From a checkpoint of a small image VAE.
Model: encoder arch caformer, encoder norm layernorm, encoder activation relu, decoder norm batchnorm, decoder activation silu, decoder widths [32, 64, 128, 128].
Rows from block 2 of the decoder of a small image VAE, named by matrix and row number. Rows with one number belong to one channel. Each number is 500 + 40 x the weight over its row's rms, rounded and kept within 0 to 999. All counts start at 0. Numbers have three digits each.
Before each channel's rows are labels from the 100 images, of 14976, where the channel reaches its highest value: "responds to" is what is common among them. Only what is clearly more common there than usual is listed. The data: rendered dice on a table. In brackets: how many of the 100, against the usual share in percent.
# convs0: first 3x3 conv (decoder.decb.0.0.convs.0.weight, 128x128x3x3, each kernel summed), inputs 0-127
# convs1: second 3x3 conv (decoder.decb.0.0.convs.1.weight, 128x128x3x3, transposed, each kernel summed), outputs 0-127

responds to: orange die (80 vs 16)
convs0.113:528429498491515506451439458457570459558497406472514495430472509473533463533512534467491510499361551519488480511531499550449526517498461488554519419517514483467493544437462447524483517506472475475527439527519552434516456474543498490597517521463541515511522423429555479553475474398468502489527508502522505497475530501546524471491568495488489502443501535437511509540479502455540460408451
convs1.113:460553516474459532537564510520458496501481561503515477636551464453477516481487451541472534460512479531513486478525487482526477439479546570416485577501504494555538457559505585437517411499537584526491536464438465552470626495437515438432531494532432480480502491570484508430484519547489538494508516504511468503474512505453454488511498525552504525577492488514495458502522476521497499529493

responds to: blue die (62 vs 16.1); purple die (43 vs 15.2)
convs0.11:331484454493560480552481456507523494495452475469540483559505465567510523573524528514496486475536544511491458485410538528543439510494528532453492468505510501460469537518514500519488433440475475457536493456435479545531539433525514465493473474442544486506501520476489440377441540514485529462484547409513540500534443541536530486462475498511475516497484491559523513504486468402489485446538
convs1.11:591487515445457553506510549509488478534450515552484460500519501499518503452446432465406506489478461550555576470524477456477547509507454453554519558495490461527458523498481475464405561530561437526443478552622518497418488587508482520529498489516489476506487557506547498560529524456513508460553443518487509522505503464491452486546518457440543511490504546432506449552522565523443487487524

responds to: red die (40 vs 15.8); purple die (39 vs 15.2)
convs0.38:521500434498457494517538535474477485525477570455515551488530483557543491474478523527509466512417469495504469529535428499454561495446555496515544490499498505496507499564541498479464506530349552505397459490474541510456554425429475527465529454559507517455439524492493479482473543464481492504471500518470511517485548485483397501479508481463504386501519531503497552518453478614508465462445
convs1.38:503462560483516507469429475526536490470496453496436490496490521482446476458499460382531543480547473447498545466459565489527429505536479507534423548489487542509538429463491492520464488468565399502612461493502452512555496561497497490520510563459503550546513468547504472508579451508546504484444473471534470535476452523561545556445526516482498574493510472499480412448506511435517546513504

responds to: red die (69 vs 15.8)
convs0.93:517493553518470516434453478577462499481440493463509361535491452505517516566527390494380509496515534550503463469520534474566465536458484472494486464499465519583502559558471476565564472521505500473521497513505443485524547516508527547500400503464557506502471571522515439562495494465493504486477475406514474498489550486492574467487514470502511505497526503480458529469491478436453494463556
convs1.93:457532496437540510524509531460484489509515522493518614501555423530487460451534565468600539461487468434487508538438441511483506450515535466529510507497496506514455432467527508459399566487515517496447493445451561542501469497487506484500611505483481493536570474515497542423557534520521510494498506543576539492505448542492404448536513562562526501499456468516531494520545556506447470512476

responds to: white die (64 vs 15.6)
convs0.81:454521457459453496469557423525462551474518471470466458449440473507541476483495510550440534472415495559514520479466472522455573486521509505536516532518507456468526495443550542457473469483523502498463484467499440483489507488513454484563505434502512490512574442443504480500460499413479486473483576478541464545502558580540583447508467499517430499536525467496517417489415484568529454393480
convs1.81:577487539544532496474412488524524458530480508501507642548575554466473462483496513455519493498522482409489480486518485446481474459505518529500463536466485507422474448475413488570485518479473532500520519469490544514493532504481552535452481517559505532443421540529510489500530486562489511528452490479494510443517478428423383566488545468430528572467488502487506536474511502483423546507529

responds to: one on top (65 vs 30.1)
convs0.27:446498537493477563498526474516469489502460542416548464443484397477489570528513492479425490479447529478529457462431511512502565492471525468470502567557475460485445475473508501435401468533408449545408467432398510563478532503438528520523478456479517463430515497481501462486540533461480538452475528434453509519502531498499461468492490509500486491546538528480487522494420490477429485509533
convs1.27:573512408449498461489473512471500515506459500530504504488470590491481400534523499471519503481506474504456494480564505514472444424485490565511500396471512531553524524532540508488551515492593497451620520508597501444541520512579508451485487495499468507561485501449497444459448431483485490517460472558537460502480482487552540460465484523482508468426445467506563499546550444460540474498482

responds to: blue die (84 vs 16.1)
convs0.110:462509473533501494512452481526523460479349534447476517503545515486441464522529448492495533476454550546477515515493519468548442495463497495472528514522433480504449460455494514495432477483441536438428527393489511530477533556388524419480501461458523500446518557519475435518497527476486504480468540520493499539514537481542503468414423510511472429488545512480468537485488418408515483491495
convs1.110:510530471412493523460487503483497529546556517550500442507405488529510477477504536542488527487526463481527486493496427502466579547562444513530520476531499556542555532562547521477493487552520439499624486582463528502525475481574495577524494494528546476537473467484546584493488482522454522494529493480503545438479540487455511439612493446480489551515454473514556523550579544543524460497488

responds to: red die (45 vs 15.8); blue die (39 vs 16.1)
convs0.95:521510507482502541492484524462446490529440496402505498503502488599508435494532492504505498504423510476478487558520445479438525463469507469478471486513523533499525466565492513481457513538491489498455469526480472533507583483427511513468498492542480501495443468493473478492542596464510480466420498523496451508509543528474366485474478515444431351527503537485472506483477471547551439390540
convs1.95:535530400594478490519550479540507478507520484507471500466517543441465511513444481481471483497454507567527483490485491549538519520543498550488503503454433458484507498456533486567589511469357497470449550459485506486471445504557506517534433475557501474467580524476529557496477457496455510458596484502521594556491469504491566495553534527568534452467517454544474531501508507534431492536492

responds to: blue die (50 vs 16.1)
convs0.96:519498531534503581456537526509500526502528526513500545524633483450458495478480477535524493426543539493481516539513511517533477495500413496460427440485519480461512428467480499563466469526491553559476506468483497431506513508501508553532526507489492525505531466516545508521588502408464475440516404532499505512547483486487497496494409503457511489491452489394449485366443512459510458554516
convs1.96:567507502480502456492474542473540362539534524462547498477440551530497530480540476476429486582494508538565503482508511456490487527483570540537543497586477517532498547497499535410508491483504471483408465490514539519449474533437489500507427426481538469517464503508470492471446449561516465580506563464488465556467475537441518535457559487504530481460476482578521477561579511502499468544502

responds to: one on top (61 vs 30.1); blue die (44 vs 16.1); purple die (35 vs 15.2)
convs0.17:464520518482490506509494523612531555513471493492525356483545454505524425494464495513466447536498573543496525494520522495515462508611490437486573437528589504510564471491441456501508475536532506491522462533512517506528527515480450386563491496451482556509528428477495512492504478457524417504496482488529481496486513506482493509524533453512441494463578487488479495550565472403466489493451
convs1.17:554489410536540466485533503435465460485508522510437588476457533508492544488512528477493523526504461492485498518472458502501561375432469515481436575473457465480521537543582555487415554500448472499547508458480437510496474542551550557453510524533483430475454529529500477527503530463485546491526508487459556500455469481557585486541435536504527455494451533497468494488499530576543519459574

responds to: blue die (69 vs 16.1)
convs0.4:501481525454482545582483507555499508534530476554509556513591502548488555459519476460514463518487486494513545597503417500494438497523473490501471361484488499429509536509452464478528498499479525485510440527528530492503516451474472492500504524468502541518517523510531493499464534511484437575505542432516526505509434487508455426525326496496444485457554531505454498543507494404518492518473
convs1.4:509495523538524528455472576442526419462434530449483485500366519449507422565487472509465548507504507498394457387515573502512545463504527496486528589475473483552489483491548511496500466495522461475450544464486483502566440498517497465500467472478476518481503513465504434471519499487552551451536471557485494496501565503478531537459568507542535543462448512460477521462539486591529448480518

responds to: white die (74 vs 15.6)
convs0.99:499518565524489528332557554463553587512545548567546534510447485512450513497473493496530447514515494486473440473553523508517516516518435498493522503481587438463454442547424507508506490521505507515473454415473575444509534543493473574515457449576549473475490497497492490519498480497472498498498495523492465448473497472507515498489524471506509584513442466495539479494420457596503530457483
convs1.99:557472458495495484520396450485453443489492461389497436500477569529492552471516466524426468435541438543546529478475499458452483504448535490540480513486446558524462512463514489466441443524499469506491498557565439539427506532464478430485520551528485495504439497504445527497475507484484469453556571438470491466538502471553505522433506531495494542490520522520433506482527511528485452615438

responds to: white die (58 vs 15.6)
convs0.45:505532502533463521499500413558515513444465502452485449470520467535467496506402516502483492475439500544493581495460441579491472495519563453536448494518537514515496499478487516450424440548469461508497511448473488404541462482531474563445474498422603555526494500536484459483453519533554518444482519474502542538513439545507428469477510521532546478459518543485575517518513483469562403443480
convs1.45:486442439505543511480526523481429487501531547444541522497493486443493555497561507483466457448514482369501467517553517409504477451491463543451511493478464484464510524524504411520572519484493480475476483476537500543422571499473492452546462521563442468485500486490484507517544466453405531547547487547500529452446569497505569508492598457426474501545544475498516528496519467509480582550492

responds to: orange die (57 vs 16); yellow die (37 vs 15.8)
convs0.92:510473587494518515513501493443446505511463549421496463484501361534534523461548456481499466557526483541487561570494508459468448490471519489487533467490454502585517551506489509464527534472513454503512473482386450419576504460516502481510544560515500516526513575574541452503465447459404490590486538465536465478446502471551483477523514530478509485432524479466496518473516507466524515445527
convs1.92:472454471513486481499505549530532545472534441549535529486488567500441531566467480486467462464499543482560487398514476573511525545494499455494521601491523463451477495474536445546512471489508504496462498512608492542412531563469506518485470452489435458446455477424459570526543528489555507441410512519426492512502470484454470537499466470479526480552485581448503521519457439519469503539449

responds to: red die (89 vs 15.8)
convs0.50:505403532513561587577484510502540547516558368503488429550536496557481496512438490481467454567601432477493491447579501489507471550511483532543517500468554478481528503509546476480546510496546512510498537499468552486490475518529518575512523554550494515509502563533484515513509462483532498488484471535487400483496415476495553504504566472537488580519488510560492491529477540550468535548555
convs1.50:455487553456459481412556540477501482514442571557479610479478557465485527501445512532557527490437560464474474573465579503519526488534539469515471570530461465438463483577489546560495473481544468523462496445475462510458555457470512506506443487529473505454481498455471543476507512534447556521511566557580501548488528466469473428555477440508504522496546531408513521500471470511528515531513

responds to: blue die (50 vs 16.1)
convs0.64:529478454556484490486486535544498553524433507477565513435544485383486530469503519531504527504504489427518509496525515520444525522510505482510443481548443417515529508442461499536469569552521499393509426486549417451538500473492492446490526426492505436484517480399488509543453495509516494510482491496512500553499496514507540508522521497493508550471576513432406627531551469468493515483471
convs1.64:439500591526436521512544508487509490464472490517457477506491433582516489505490417469482484432499562580506495492526517487463522558511506529516490477531541494524527503566506557491510509454465505585483484461408576551462464497514480562520523554449559548494563531551511565530578591537561482501538453497510505472507490536539404494469486535575532460496470539551537448505451505493467523455479

responds to: blue die (88 vs 16.1)
convs0.18:526508401520428524553485427541531511474445495483506537538486517446541479561438460533485473503506501475487460504457521540483467418469463497542509432520508489421372439487481499510468496471502379467493469491504530490501498467467568490465444454463567513533526528487542433551495481506478457452565423567493505534558476493471529502519418482444502499442552507504469487513509529436507508468533
convs1.18:543484549497517511487499542444483502496498509515472457464511389478490480376505489471474542465481473527470482540523461532511492488531496495496469527478497489549545501515503506523562532482516583534651510466393482499458511482451511514504535512526492480479488486525501614484502518472462506534394562446569513514550501503527520533350503492526496507505493510447508495503444432522538475482484

responds to: orange die (48 vs 16); yellow die (37 vs 15.8)
convs0.70:450478522547469462508480498449489572493532519514484451496464478456496472524457463546524525567415434453501457535510470481495509528487545538501527541469475518481424475519513499497549488506488567530406488523431521459344489530462505495523496483458469553477480482549467418506489468539499483492448510512510462459489484530537419494381501560430463441511472487536561537553503545510508536515431
convs1.70:584550470427552523494511473549502480519458515429515506463489524535460483485496493406524444452518542557464538427504501554503474443497477478479491476522481502560532536499470513485453489494448465525504515508516448477566519516513526542487518489608505406488474533464516584469523538488450506548462560504473466494492555455399516481540497482609500546502568494493481494490478408567502419503545

responds to: orange die (37 vs 16)
convs0.120:474519512471508523572500425553492505514457480472479413527467521535497460359430474455526490448464501541492539473486527496502519486502477490526572504513487490520452502460470503499493496485479522544494496533482519557298471469436536441533497535509507502513530503512496449430521459485496529451471499492502504493574524513519504461357511443511518543560506483508488480534483507527477460509463
convs1.120:455506516522501458467487531371467507463488481563461495478478430516485459596579503581519480539483495533536465514495436519501431474533480499533454477471511514525521518505494481507492501486452482431392510506542508487675507532548460495466520501455486525388448487524524519526494526510467469517502554416476506512433492463516520541514490515566454508543488502514482488482527467483534538527538

responds to: blue die (43 vs 16.1)
convs0.65:473521360456535493468479550484471465449454533520458523525575495465468541514540529459484483471420399471527477523492464573455543515501488524564492549573499508471531522480499485473530551517462516503512474439489507527484507539534534442598512437534570484484529501483500506501459615479569560467469491492522478493482494456496529515477492481475518530470496516476606482467489533510470473383505
convs1.65:480494575520399488531469449485471437535525465488529430444441444516527465470494491523477496517516578502442546484485503468528460498466546511454553430456507543551445496555499480529416414483528436497507512472504585465476523496506482515451468511417514442551474552530446492497515412463505435567502481505506461553513487525512549449544536470562489455505460445493457521541535480437547542527487

responds to: white die (69 vs 15.6); five on top (65 vs 29.7)
convs0.100:486545490490523536474490504487489538546483484474497499526196502526471474496484480487501446483469488525524448524523483470475520534482479519492540479481512446437433461495470482519503472474456522440469497466467479515466523506456500492504500478570502529469431505535475480491508490489497499457496513448490430530470487492518467472503520468494476459431544472482462497487477433526515475468560
convs1.100:505480602533544449480475533509523548530505512437486470504727499478524444510466499452511518508503452512467448493528575542539504473506491499492500531501434509518530541483512503470525541480521490513519482510478493479515487492512497477465460518436483453492521523484520518533489525478528542511526482599469492492477508477459474513358436538585557561523445471519530493463489554482474526490476

responds to: white die (68 vs 15.6)
convs0.0:488507546596478563487534478544515573570473521524532449499474506459525531451494561528491439489565524564476518491533550476514526511444505428414453538488481516466457517501501494510539522504567530517498559546528479589480438554561472522504552531496499476486515518518471514515535513536544530550512573459502454426540499584483553513543520489532465619507490492498424477542491489530498539597469
convs1.0:436506470410500435470502520423538508483537520438512530521539458472486449547501472552490459443415456441503481501444531507505496440489519507503522475497550451509548495500525488484447488505539487559488453492443532475481585489421546533462431547440505478500417479476437474495435536480438504534498438562489478541430465441541470484511491548480487618508501453464550524468471469509523447465481